From a checkpoint of a small image classifier.
Model: 8.2M parameters, 32-pixel images, arch caformer, norm layernorm, activation relu, moe top_k, num experts 32, depths [4, 4, 4], widths [64, 128, 256].
Training: 9700 steps, held-out accuracy 40%.
Data: 395000 training examples, 6.3 epochs.
Rows from block 8, named by matrix and row number. Rows with one number belong to one neuron. Each number is 500 + 50 x the weight over the matrix's rms, rounded and kept within 0 to 999. All counts start at 0. Numbers have three digits each.
# fc1: MLP up (model.blocks.8.mlp.fc1.weight, 768x256), inputs 192-255
# fc2: MLP down (model.blocks.8.mlp.fc2.weight, 256x768, transposed), outputs 192-255
fc1.529:512446500500463563463442440405500457457474501591501508568482638554550528452452624522501596509590536396434563542552471480482480485577467413517536499527552441534573505517410564563518477531468443
fc2.529:479609501533530464516562449508618513520534506485542450479462488564443506563525403497505511452492496406557365493495504442551500518490501522469540508558481427441364528500565465565497514513523591
fc1.530:513580519480505451564494517455380481463465459487449444500525556414528578564397486452476549442459554513598586400553504371450458537559553426433504519380503568508459435456538509535511527409541554
fc2.530:451546494505506546478467443524633492572462467480452491532490456543507507471574453558461528575517434516487374478517456509604505505452491536476520528600502498479359531498534479503532495581466535
fc1.531:466476504458470511482501466525469531535510522527502475535470479475492502500530502515499489504496480528483469497473461510535475493477528539505479484474484518507517520459512507496485447481447493
fc2.531:466534474489482496504501469486533530520478517503490498513506489479534511505528471529552498475484461507535487497484522492568516449481506532482478501579508508471478471483572535478499465530490504
fc1.532:463493539448502521480504519520485516526513525502515488482490489526488522468536490535505510529495500501494485558466479499561436468501524504499482503476491511455528521523478498476522474522466508
fc2.532:502562490513477516509525477477540480521432513497501477497517489494491493495539450500533491477482445508545452473494535461550483464512512520468475476542514516472447502490553507494523517529450517
fc1.533:457501526481481515455432420451436514460525502545562496536490530541527520504446539521503579506592536444547527493550450444493456537527518446463515516499520440488519480444501531601512515502491469
fc2.533:418595523512531471504517455508619501523521493508499465513444489528459475556558407471476489488476461476529381464494458505551517557477490517499508497533446460475378544469541485547521499532476570
fc1.534:535539459471453448550485465423447422463494514537514490508490574478475501597390489440492542495485549462557558490554511439460480530582487405516532468438506513483515426429499499523482508428471534
fc2.534:414527497481494521435458396494565554557513513500548508536470508557511461460564499576467479532549488469510413549548451528558558510425500524484559506631485418529438526491524487582443463572517517
fc1.535:461457618509594545525509545591556555550561446420522533470490419551465505464578477546419492515513524523475386497481423538516514535421537525420536615520420472479436547574526416527468539528577557
fc2.535:475566448547420498489506434495574473538415477589460494541559514488467512514504468534556496519505353505482455452430487483609435490552479539548418466561507492483398512451555552472550475549401488
fc1.536:485559486497469503509487529467478467544405454485364424540606509385591550439542458467523514556458425592491524473502470529512507470501530529506401498506505603529455514480587538451484477488445497
fc2.536:496564462564463543439534472491643471585430442493429423555576461482507532478517477526557528547504369485515452501469480505569432506530473550539462506517506472446405565434546506499602468566424526
fc1.537:445483524487518525478473492532493540489583525502586544512406471593473501467537519544444479501551525412485488605484482556517514450461511531496505504569467449490613512549432467536476483523498464
fc2.537:474573534530499500525507512513572485502451480488478504459507465511486558482524467544548508485460397497552454489452512445597434447516546516455458484524485500421481500494604479474617496570418504
fc1.538:509473505584464509448502498535501538536486444524490434524559531518509564436461570498485546545564493460485507486538430425528417529513508491475517541457542470481477519472509460576556514534522485
fc2.538:490537482514494509477513467542570503551488481517488481534511462509498487487541470484447535507534440502504390455491468540548503530475479545483496531575484490485376559498513468517517498516490546
fc1.539:585530466474532434512621535578482497478502598428541491423507482551473455518470497470493443459492537477582452514457629480478511505466470590505469430499552508491484457538494519470531523531566542
fc2.539:489591466496435530509496425448593432512434501566492496525533511502485488546553398535588475463468403509562466505511523490574488463549483504478461495612511453466408466458593537481507458548453549
fc1.540:479542465510456489445510513490484476566431525486417509541539481440540516476569474477571424507465397615521537521403552553509542443453500614576384432515507561518505542501533567408501398521443458
fc2.540:513575475510449529488563435495613498537463539555488394551546474517550505446560476534545550466546381469542452528437529484626460409510529556510432471542523493461470520416574552512574446523382585
fc1.541:467519502509478530478509521503505482551418501462427490532555464459532544451579507514552474513497424567480530534424522528556504423448529595502411457525495531466513568498525540429523429555441453
fc2.541:496582483518452490483560446491563480546464548552479412535536516508539527457524499526540549481522393464511461505456520484597436419513510527535436453523516494463453527457558539521574443506414551
fc1.542:512477484473509477552469468493536526450555526547550572470436499516460439529512503489496445471474566470463495504557519518474560527525455447540554473510487496526513439550458503535459528448534482
fc2.542:476522536510514536462462476598578590525461458468490523492511431531498509449592454602512477498501410506538380492476489517626531460431575533472487526614478484450481501536590450463537489561476506
fc1.543:512542533513493479513509515450448495495465426506444438516543535448537577511454508480478582498485530494535563436533464406489447507566553459452514541411535535486472485470556486538536513433499531
fc2.543:480534488517522530496506465507601469568480473497472501522493463541526489494546469515449514532512434502493392481532461525566501534495470539456524540562488483483374542493515492530531499582474525
fc1.544:510501484565496531489460526497501486543398417504404491492592490436497546492464496501526469567470431561495519506498494469510493513512493494482487519506507509480516465494555464438574501521468454
fc2.544:487521459528447521444507447492589498578489515553506486551504477539496467481525487525500502569576425498464425516515482536557515513498452535522516501605463403523385539481514529554519455548442496
fc1.545:501548510395500445569477450439452464438583559537550504552422557494521450569475500459475564398471589464499558455524515472428558521511508465514536496417574550562495471488423517561386507382534570
fc2.545:459526517495515548478458443565599565520471432478482525533516423505487529450587431587537478497494413508569368459470486506655527426442561545439499564665473460456445499554572447497540501563492532
fc1.546:402496575394531550550426535538524557495533428450452539487473424473516518480571471573515499500436490556503463495497467520574485451461592507469467533510473548450564515548555487433475476523521504
fc2.546:469552526516508501501527533507580556562426457496404491467587464452535552490511466554582517577475419562517481484465475467607448431484589492498452475495470511426470492553628467424587461492431521
fc1.547:391452599420531575525435537510549544524540434449428514529494450502538533429622476589466550515498498510394444563486411557525507487489572461447488602535415483475508561525475444487450519527509519
fc2.547:495613463573479430494552499487544501535446470530426489500596482473493517554490453511587496515451434527525467428412524477526444494508509542558420456484535500483444498513561545439531496484470520
fc1.548:517474406522439468447484454522515510524553550590566568563479508489494407526486573486521440456507460534468514509475571543487601460472410572557461441507556542579512512512466535502462445512519442
fc2.548:467551523520479558496472465515593485504461507511512484516529473527476510429636424563506486472520408476508379532487510517605505413483565533427476514643488471457458515501567467500541491531431541
fc1.549:494443426580450508462509436509507497553491543568539520516501520495445422507510526485503423533544443555457481499512515547501514541492440541524513473503472468540462517463493517496517475527450469
fc2.549:471540501486454512495506450530597502518503496520534483500491462530509493501547442569483508471483405472565393480470472485583496479493510540478452520655498482476420501477563511522528489565451559
fc1.550:546535482438485446571508461443481441435606579551585524523403563524507444591441511452464522386498587439502570488529547492425556511522469440521530480443584516568490474508436529556398529433545585
fc2.550:443541531484520530488475456553598572511472429491505516531517409516504519463606413583517493471471387504564350468452482517625512443455560533435474554677458449438435505529590458496514495568494522
fc1.551:546481431523477492505475460399461410444428498534491513485515603474467491567373513492541510507477538486543589485574503452431461544599434420505550463462547473513542432443476526494540519492502487
fc2.551:443560481511495486465485404509600550560505513532532457545485507531526482488544482529475501493534496461517427508522457491544571515438483531495546507589507430535361506473530499599479486512509548
fc1.552:468548498508467473492461446403457443530436457522444481573544560436581552486454484456494568513490456526521548424502422457454492521519534468481454524521566517542433502439555551566486480445463487
fc2.552:470544459530469509478519448475645433572499447508470457589514475507500499552491455480481509518483400466490439525518469534549494559524421526505497496481507430483412553403566470535532474582434532
fc1.553:522525503478486464544503465452448488445550549526580540516432570517517480557426526474514504369474555459577529468536522453487519510518504454520527509485587508525492474507512537557459490454541542
fc2.553:435528511502508530482470419524591538523492470512512498513493463535490500487579433593487508480502422494563401482483459485588519458482523542448492532621453477460410508505555457524523507556494526
fc1.554:499512447527453475478485405419467452535460554551500478555509590488500470521471503459489495500523447471478519534502522525454534515542456493523460470531499475568498497440486539574444462468449458
fc2.554:488555467482457471501524425488597482502490485521490475568500464501515483541500441515534525497507454479546426534501476515564503486513504497528469506557503477461445540452573526533501446537469581
fc1.555:445514513407464524486483480530475534499533516499505499555467486481596495446563515532523495453486489505544518508468509518565522387477577548506465453508542561509560515535542548466484398487477516
fc2.555:497575503514463481522524520469548436528451490459472474505524477485527550469522455488559527447455385483543482503483524476587450421514545557465433471561553566447480500442608529469588458525417533
fc1.556:534493357651470496445462470475527468514440503552535574503547552490431421474467569465523417560528442571432513507556586525465546571505370523583535435459539441585468465465447511500549533526493422
fc2.556:456555486514465543488464414518604476517471523535547499544483476562477464477602432555502462433538434455534410510519502508574560447463520516462509501626515451514403490485538495554496497544462567
fc1.557:536526528490574451554548530557493487502545526429518461464494446489495447549527433450481492471469558562524445409484491521430559568459544510486493525447503548533402506529526494501407572416575616
fc2.557:460545471507464542500465464481601514511416434536458518498568484508514541473531467598595502530475328515514420459459475465632448444531520520505457475607514474446407487507607530450577459573433477
fc1.558:459425562454489541453506486596521594535537512524522495501460440592496503446618537596498480508561490472471456591433479545596490441440505582495455494580406476474577588575532493488482430573528455
fc2.558:517595464519447471500553490514595486535410479532457444518589477473518541482530444501564532535497396525545444511446530487600427445531536528531434421555493498463455498496555515451560453503377550
fc1.559:485471453603448554435494479511576492598389442550446457509608511459468490448444535534550505641533416526419506536488441512535448541530418499543505520485472401480433518388461486486586473585424423
fc2.559:475541472531481498482529443516603483535550535564576455536462483564471433497507469513454495478529418429529399506494504504567516513494473530520503523599512395513369519456544510576496480519471565
fc1.560:509507492531492476457517420512479507532505552542543447554509509537457478517495526460469490499541494452491486525479499531477523528489486521543494500499478466539490517472460502556460511477503508
fc2.560:479521489472496510483490463522601534506480474500511526484515452485527500488533476569509494535491466500542449487502470456568492491465542514475521517623501491455424493546604496497518485539489513
fc1.561:555495460480486443522518443484493501442598596538602487502436534547464397594469494467512471396531597442521503483540527530418587532525454444573561474484506491576477478528447534573399519425558525
fc2.561:478529547536520555435460470595615598523466428473507506486526419546492537459572445623502482509494351501561377490445485514637478451440560533444472554644464461436459520526621425482584482606474516
fc1.562:578495436492424480505513466440521440459457558566487475527508574521484474532427512459509518511515525451464552571537531527441484489571418436555505466516527479536527449445398550502470464487431493
fc2.562:504567465524486520487514425490611482530527499526557449544484509557509474500498489521500537465539463411552439513485496506551528504487484499504532511571519404488431515442572493608500461542496571
fc1.563:445463591429539518497553513597509576569519504467450468505501386509498517510587414524483488529481470535503424558412465565575478482419583562462414547543393508466497591536596459461459494527534545
fc2.563:499606458514448499494520462476547496529402488562432470499581507453479533501521471537593524530498405500533484477427501453573436472555516495525433421580478511452433500500594571461546482500410520
fc1.564:460551548436562506586509584542477514484508456428417513481498399415513510506595386489497425459376482596529434440480496564547535459448613539497460502467450619490504488545570484365443498455522565
fc2.564:473526480537440558484472492474579513528394424506429523531579518469539554455499505579609511537499368530488501478485480472623468421520531495525453463545509507451500493527609546422579438561395454
fc1.565:446495517518489504453460428433479488505481518527549484526464568572513532484449511507447538516548517418522509539543444450477474512531527453475524517538504460503541509468484493631506510487489482
fc2.565:463553489511486456470534395523579510511520502531536462560459491542486468523541434461470495473519467441508393517511474512522515532461485508510515493517469461491422579488546491581491492486488543
fc1.566:531515490433540450580469537515482508434577533491517575458435495465495433527524500458533455407434546559474526396532569519455583526489511484551526446448558608552469446581482529480416544419544555
fc2.566:437496521516479560460455442552631563522409418504464509515545462508520533431593449628536484511529386520547396469487480510657503399454548529472469528654473480435460509557595470472559452564455479
fc1.567:486448454642459588451436507477530478552375375550407494511602545455520546386425589530550522619524445518462585503556448431548436496559444477487525511429518474459498502471459478484636486613418399
fc2.567:484570454538473495446554437524608502586493551549537458543497469547462446480570434511477484553569425479464377516482497536584517516472472558517510501635502405511345540481550513575491481545492556
fc1.568:488454529556519533415480463515494550509483516503564510495488499589478494451519555542483474528593529452454475551522479498505481519466472510501540518545472432509548544530453480558501529549532450
fc2.568:471551486543481476492552483534595504526477499508484467494510498518492513486513426491503504480509428465525443478467523470569467459506506515493458477529492497459439527491564494519555485514434530
fc1.569:507477474560517454423545505559448509567464593512520566463515509518417482512477481479464388534538510583494479509477497482467518572445430587507467465593458479537478490546483504487511549504532468
fc2.569:453565470464426503506523437480597437523465527572521460552507470529492474562540437531513504496512411465552457523459475513575493491525510522528461481573478445478387502425544553513504446543426571
fc1.570:534500462457491414585459384434464490397636578575630573517376595518478383616437548464530497346497625452531543452546539505391616544522458424555580476483543487602499429520434559597363535393576525
fc2.570:454521555534523574430436452606610601539465438485511494513520404539479540440600450628485476500541359498569323488436467498661497441427567556420467564668449451440463519550614422484581483622487503
fc1.571:394422626451621599504476560599532611577548458408473507468469368531480557427624425561412495528480510527522380535463433503576499514412582549377511638569420476450459598578544411483507549582574524
fc2.571:512601414563456473497543466444549426523374500544432502511608533451454510534485444476596506552479374541526461445438511447540449514562478496558422415546521499501389461521555583444552510522427491
fc1.572:435517518490488521480448442455462536478510517541547480512478532551508534494476541541487560512570527432514508512533433451498454538526539409451534530539500454482551490471499506584513521516486458
fc2.572:452597510521517478499518468508608517512516498508520467505451503538455497573563425497476490460470466454545391475481482490532517536482502499482507488534470450476389547490534465548522508521507565
fc1.573:414454632463570590501433590568548560510560430441494546460445403582497549422594471584413448508489505506461422560479469500571483474434556523416514604572431519437534534588517417444516519609541473
fc2.573:494579464536478482505525513484572499553411468534404484472596505450500540550463462500611496534443402542544482417437515473574450466515536521550423450499508485457426486562603545449563484509465504
fc1.574:478566478451480456537475441410394482463494515532502471513493575425494520600399463497472568490482535514608551433543454413472470563586539407488527461406507501500471443390552525553460507414493538
fc2.574:399548503491496542478456415505609525548528476495513530556421484557485490491600455538434494503486443479513396495527434527575540513425487532463528545574495467511419551474526478542489480593509510